From a checkpoint of a small image classifier.
Model: 5.26M parameters, 24-pixel images, arch resnet, norm batchnorm, activation elu, depths [2, 3, 4, 2], widths [80, 112, 176, 256].
Training: adamw at rate 0.0016, 18500 steps, batches of 256, held-out accuracy 86%.
Data: trained on single printed letters, digits and signs in grey, bent and noisy, 197500 training examples, 24.0 epochs.
Rows from block 4 of a small image classifier, named by matrix and row number. Rows with one number belong to one channel. Each number is 128 + 32 x the weight over its row's rms, rounded and kept within 0 to 255. All counts start at 0.
Before each channel's rows are labels from the 100 images, of 14848, where the channel reaches its highest value: "strongest on" is what is common among them; "colour at peak" is the nearest of a few named colours to the mean colour under the peak. Only what is clearly more common there than usual is listed. The data: single printed letters, digits and signs in grey, bent and noisy. In brackets: how many of the 100, against the usual share in percent.
# convs0: first 3x3 conv (model.blocks.4.convs.0.weight, 112x112x3x3, each kernel summed), inputs 0-111
# convs1: second 3x3 conv (model.blocks.4.convs.1.weight, 112x112x3x3, transposed, each kernel summed), outputs 0-111

strongest on: digit (32 vs 13.4)
colour at peak: grey (95 vs 14.4)
convs0.28 [150  70 107  28 129 116 108 104 100 119 106 138 133 121 152 136 104 102 171  97 161 111 156 125  91 124 105  64 127 105 220 127 100 151 137  99 141  81 152 133 122  94  87 105 113 151  61 141  63 132 139 144 128 134  99 158 140  85  92 113 136  98  94 164 140 161 127 142 113 129 109  78  98  75 127 101  71 134 105 156  56 181  60 113 127  87 141 160 136 166 176 120 157 139 127  93 110 139 170 181 178 122 145 140 150  97 113 150 110 108 108 174]
convs1.28 [124 148  88  90 121 174 115 119 199 128 128 107 142 107 113 156  80  87 148 148 190 185 154 101  86 127 184 185 111 119 139 105  59 114 104  99 121 135 103 154 122 141 123 144 127 158  86  86 100  86 122  84 133 145  45 104 106  82 139 106  92 114 135 168  86 159 138 125 155 131 103  84 186 150  33 133 148 118 100 175 191  99 174 110 117  91 127 160 122 119 164 103 105 135 139 111 142 143 118 140 144 167 141 161 132 102 177 190 144  92 113 117]

strongest on: serif (77 vs 25.8); bold (74 vs 46.7)
colour at peak: grey (80 vs 14.4)
convs0.21 [ 97 104 118 168 179 185 126 115 105 118 100 146 112 160 116 162  92  83  67 177 168 136 138 111  96 136  96  82 126  67 119 122 135 138  82 102  89 104 205  98 110 103 114 144 137 161 163  90 103 148 125 149 131 156 201 137 150 102  78 122 128 101  66 176  71 135 152 185 117 160 139  56  66  88 114 165 161 131 174 127  55 131 142 121 128 115 139 128 151 163 102 123 159 128 140 118 166 101 163 170 123 171 161 129 145 138  73 134 109 158 137 130]
convs1.21 [131 187 126 120 192 155 130  95 113 137 108  71  77 166 107 111 120 112 141 133 181 104 107 141  91 106 102 122 129  91 164 137 120 132 148 144 137 100  88 133 101 103 150 143 149 120  26 174 114  63  87 100 162 165  85 124 109 135 149 155 121 105 140 140  97 151  94  98  83 147 111 129 173  80 106 116 178  72 125 130 148 137  98 128 117 140 151 133 208 111  90 165 159  73 100 139 167 151  81 113  98 175 133 194 124  93 142 136 178 146 166  70]

strongest on: digit (47 vs 13.4); the character 1 (33 vs 1.3)
colour at peak: grey (49 vs 14.4)
convs0.67 [100 160  87 123 101 129  75 163  70 127  70 169 105 111 134  83 104 159 166 134 175 127 140 156 111 117 105 107  93 115 160 114  88 142 142 149 150 127  86 124 148 120  97  81 161 154 125 127 115  96  82 127 157 198 147 130 186 139 116 125 150  82 103 168  75 109  69 129 155 142 156  70  79 107 177 167  90  63 188 171 110  89 145 126 150  86 116 143  89 175 150 139 121 137 131  98  75 142 190 126 181 118 158 118  96  80 135 149  79 128 117 149]
convs1.67 [ 74 151 123  89 154 125 128 103 148 138 213 150  96 120 161 144  93 120 128  91 133 162 135 161 153 144 189 135 115  96 177 114 137  92 171  50  95 134 132 123 137 137 109 138 171 130 139  81  99 118 113  62  93 105 147  90 139 200 130  90 144 105  87 130 148 165 117 117 211 126 160 140 173 127 110 142 127 159 142 184 116  95  93 131 155 123 129 134 109 152  93 146 135 130 142  65 138 156 173  38 190 127 159 105 149 108 135  68  90 163 109 145]

strongest on: serif (59 vs 25.8)
colour at peak: grey (79 vs 14.4)
convs0.63 [155 169 105 133  94 140 137 171  68 122 119 129 155  87 128 128 138 149 153 120  89 179 196 104  63  88 106 116 101 208 108 160 100 105 148  94 113 116 132 112 104 153 105 137 140 114  92 176 130 104 125 112 110 116 102  82 106 108 152 138  78  78 156  87 102  57  61 141 176 128 108 116 236 105 128 109 185 109 106 136  93 147 116  97 106 114  94 160  86 136 164  77  80 109  95  92 122 129 128 116  61 121 125 127 116 117 155 115 151 131 129  90]
convs1.63 [178 112 146 124  69 129 138 125  73  76 120 105 102  83  98  77 152 150 116 162  92 171  78 105 160  81 113 126 103 171 157  94  82 113 152  95  60  66  66 182 141 145 135 143 153 101 148 169 114 140 122  93 101 157 126 103 159 177 146 125  95 132  88 100 128 101 143 128  68  97 132 137  92 141 100 124 136 140 116 126 160 119 144 150 107 217 147 174 125 168 187  87 124  78 142 168 169 118 114  74 184 121 141 133 133  82 107 113 155 151 122 127]

strongest on: bold (85 vs 46.7); dark on light (80 vs 39.8)
colour at peak: grey (35 vs 14.4)
convs0.17 [139 136 122 128 103 158 115 165 133  60  75 141 118 143 137 103 156  77 168 141  72  96 164 106 134 101 100 121 103 154  97 117 137 139  96 159 113  63  92 114 154  98 112 103  72 127 163  81 138 106 113 150  69 160  39 102 155  70 127 152  64 118 152 146 136 166 118 156 159 101 107 126 196 100 140 133 178 130 158 131 102 151 108 124 122 107  94 143 114 126  88  76  80 165 133 152 125  98  46  93 129 100 145 122 135  96 135 130  82  87 183  74]
convs1.17 [196 124 143 226 134 136 134 146  78 138 174 141 111 105  93 143 178  88 144 121 108 156 128  83 154 109 143 129  77 162 194 144 183 134 111 125 122 138 136  96 125 180 203  92 122 134 147 137 169 153  90 141 105 159 145 146 129 161 144 121  32 131 132 124 110 133  91 105 105 139 142 152  86 123 148 135 172 149 143 112 114 131 161  73 112 224  84  85  99 176 163 104  93  89 103 143 116  96 159 104 130 118 132 100 105 123  84  88 127 161 128 106]

strongest on: bold (84 vs 46.7)
colour at peak: grey (84 vs 14.4)
convs0.26 [142 138 115  60 166 138 112  82 162 125 108 145  73 130 111  83  78 180 124  99 165 141 187 141  98 142 171 172 101  79 155 138  84 134  97  72 131 121  89 154 107  87 146  88 147 145 176  99 115  96 159 164 171 149 107 135 197 146 135  81 177 132  70 188 126 112 156 139  80 118 168 127 165 103 141 168 127 188 145 144 134 154 154 133 158 129 142 131 162 133  54 153 112 116 166 128 139 139  96  85 123 150 157 153 159 130  72 136 102 158 160 182]
convs1.26 [103 137 123  84 156 120 145 150 107 104 121  88 158 178  86 136 164  93 189 118 147 169  68 115  74 150  99 115 104 105 124 124 136 163 137 143 142 115 110  86 194 140 121 124 186 156 109 154 148 111 132  90 181 175 164 135  82 129 141 169 147 110 166 154 124 178  68 127 184 179  78 108 119 172  83 103 204 102 101 108 132 107  98  92 167 108 125 100 165 142 137 173 164 127  91 104 152 151 118 103 118 210 177 134 178 117 139 104 112 150 147 158]

strongest on: bold (80 vs 46.7)
colour at peak: grey (61 vs 14.4)
convs0.103 [112  77 119 127 165  81 119 103 173 153 138 127 116  68 162 163 129 140 107 116 141 109 124 200 135 144 131 115 162  79 162  80 123 108 107  74 202 106 103 139  95 182 106  36  91 114 164  89  70 132 172 101 130 150 125 175 178  80 165  48 115 142  92 153 139 203  94 149 121 110 103 140 143 112 125 159  82 111 137 143 109  85 162 133 122  75  80 135 158 142 102 131 161 111 127 108 158 134 124 103 161 135 109 132 156 106  80 119  97 122 112 151]
convs1.103 [ 90 135 106 112  56  93 125 136 153  98  81 124 177 146 159 152 125 128 141 148 154 110 127 104 162 146 132 120 139 113 125  88  98 130 105 123  78 143 196  83  76  58 158 128  85 134  99  91 136 171 179 137 103 144 136 150  98  53 136 122 159 157 165 154 142 154 124 151 138 135 117 100  93 167  88 145 196  91 153 153 159  75 171 122 171 103 142 127 150 151 156 120 103 204 143 142 125  85 156 169 126 159 137 128 109 201 164 151 118  45 136 102]

strongest on: serif (63 vs 25.8)
colour at peak: grey (55 vs 14.4)
convs0.59 [126  67 150 141 156 116 175 144 172 134 120 116  51 161 131  66 109  96 145  97 136 112  76 139 159 120 173 133 130  16  53 142  70  79  90 106 150 138 135 164 112  92 148 118 148 184 171 146 145  66 182 164 124 145 162 127 163 119 154 109 140 130 171 155 102 152 177 110 137 148  94  59  97 136 171 145 129 161 128 119 123 149  96 163 154 142 125 136 128 144  86 114 163 124 141 154 111 110 118  82 115 122  85 153 168 163 114 100 117 101 123  94]
convs1.59 [128 181 101 159 142 162 185 112 139  93  94  78  90 112 119 145 166  95 129  96 151 121 125 126 103 150 131 172 189  73 151 152 121 132  77  48 125 105  84 138 105 145 162 118 113  86  74 145 115  40 121  89 157 165  86 138 135 140 146 109 129 110 195 120 108 178 113 167  88 162  92  90 126 102 100  85 131 152 124 138 207 117  85  95 124 142  58 145 144 131 100 117 155  87 123 157 110  97 144  91 106 154 101 139 128 136 194 148 127 132 164 108]

strongest on: digit (36 vs 13.4)
colour at peak: grey (78 vs 14.4)
convs0.51 [119  90 158 106  88  64 135 105  64 125  74 154  94 127 152 117 110 149 100 143 117 175 157 106 128 144 153 116 108  73 135 157 101 105 136 134 153  94 164 170  59 176 112  75 103 117  96  82  94 123 117 156 111 157  82 131 218 147  73 137 157 135 115 174  49  85 118 160 160 152 169  65  74 115 104 130 105 126 140 137  80 100 162 117 129  82  88 131 112 173 162 135 175 108 115  79 109 134 118 157 136 100 122  98 128  92  88 123 113 129 105 146]
convs1.51 [173 154  75  76 137  74 107 114 128 101 146  79 105 124 100 190 105 141 164 178 147 168 173  91 170 101  87 117  68  75 193  84 103 141 114  48  88 148 176  93 183 121 141 132 118 100 139  61 102 130 116 129 133 135 150 144 165 155 139  39 113 149 122 128 178 125 138 139 172 117 144 127 161 185  85 127 125  93 127 111 100 124 156 133 131 127  90 164 122 152  87 172 120 139  91 124 104 124  90 155 135 129 145 162 157 100 154  88  98 159 119 149]

strongest on: bold (89 vs 46.7); the character * (28 vs 1.4)
colour at peak: grey (45 vs 14.4)
convs0.33 [143 131 125 156 136 157  82 101  72  97 140 158  81 139 122 161 166 121 115 159 144 102 120 116 133  62  79 128  54 110 142 162  93  74 133 133  44 105 149 153 133 116 192 127 114 150 136 121 114 127  58 187 126 135 144  97 158 195 121 151 130 158 133 176 104 103 142  86 151 148 164 132 103 132 129 123 166 146  95  68 106 183 134 140 105 168  89 103 137 154 118 134 114  62 154 116 115 130 148  97 141 116 143 130  52  90 159 221 122 122 135 100]
convs1.33 [ 80 135 133 192 165 135 144 148  36 156 124 114  77 178 127 134 157  86 125 108 152 105 136 132 115  79 160 102 112 136 160 190 168  82 110 114 146 161 111 117 111 137 141 134 123 155  76 132 189  97 159  97 149  87 149 170 123 168 118 132 157 140 120 112 125 124  72 136 105 140 125 125 147  87 133 114 149 106 150 166 124  92  67 108 183 195  98  96 161 108 109 144 160  61  86 163 154 111  86 147  76 158 122 121  39 139  95  80 141 121 151 140]

strongest on: serif (64 vs 25.8)
colour at peak: grey (79 vs 14.4)
convs0.57 [112  89 117 158 126 218 110 116 109 116 121 149  85 145  81 159 124 124 179 130 153 110 165 116 110  91 119  70 138  28 112  91 153  95 157 173 138 137 110  79 145 124 143  92 149 118 120 100  64  73 115 171 118 138 145 168  95  68 167 135 137 139 132 169  85 113 137 153 133 137 115  96 193  76 125 111 120 135 175  88  71 145 128 116 178  85 192 168 143 147 103 109 175 113 102 131 141 126 129 157 142 205 170 104 124 144 125 117 115 139  94 132]
convs1.57 [111 113 110  88 172 164 132 107 140 124 180 133 112 151 118 155 105 101 195 149 151 106 162 173 100  77 126 144 127 132 128  91 162 107 149 179  96 145  98 101 107 163 134 107 135 157  54 128 108  83  94  93 167 179  75 113 115 129 156 203  54 117  64 169  92 139 128 150 192 162  70 107 103 137  86 160 177 104 152 145 166  97 124 141 144 128  68 144 161 160  64 119 132 111 112 130 138 164 155 110 143 184 117 128 142  89 128 110 116 173 109 144]

strongest on: digit (31 vs 13.4)
colour at peak: grey (62 vs 14.4)
convs0.64 [102  86 146 128 211  60 135 135 142 134 115 124  96  96 145  45 102 148 136 154 187 125 125 142 113 181  65 111 107  74 104 141 134 109 113  87 114 132 118 143  82 125 120 150 174 156 145 152 154 114 106 137 147 162 123 139 154 137  11 109 164 146  72 139  89 138 106 134  74 136 127  81  48 134 149 150  76  91 136 123 105 137 142  87 104 105 149  94 143 184  82 142 101 173 155 131 115 133 123 129 176 121 108 104 140 108 162 132 121  71 126 133]
convs1.64 [ 86 137 134  56 137  88 149 111 115 106  93 159 112 162 160 198 171 117 153 112 145 109  99 167 130 115 127  85 127  68 168  69 120 123 101 109  73 168 147 120  74 125 172 106 114 117  72 172 166 145 144 180 144  80 156  81 139 112 105 126 148 144 130 193 123 142 146 121 166 134 158 125 150 109 166 119 191  96 136 172 119 152 109 155 185  93 148 145 177 128  45 116 126 118 136 158 135 108 159 116  80 110 122 157 107 178 124  80 152  60 129 107]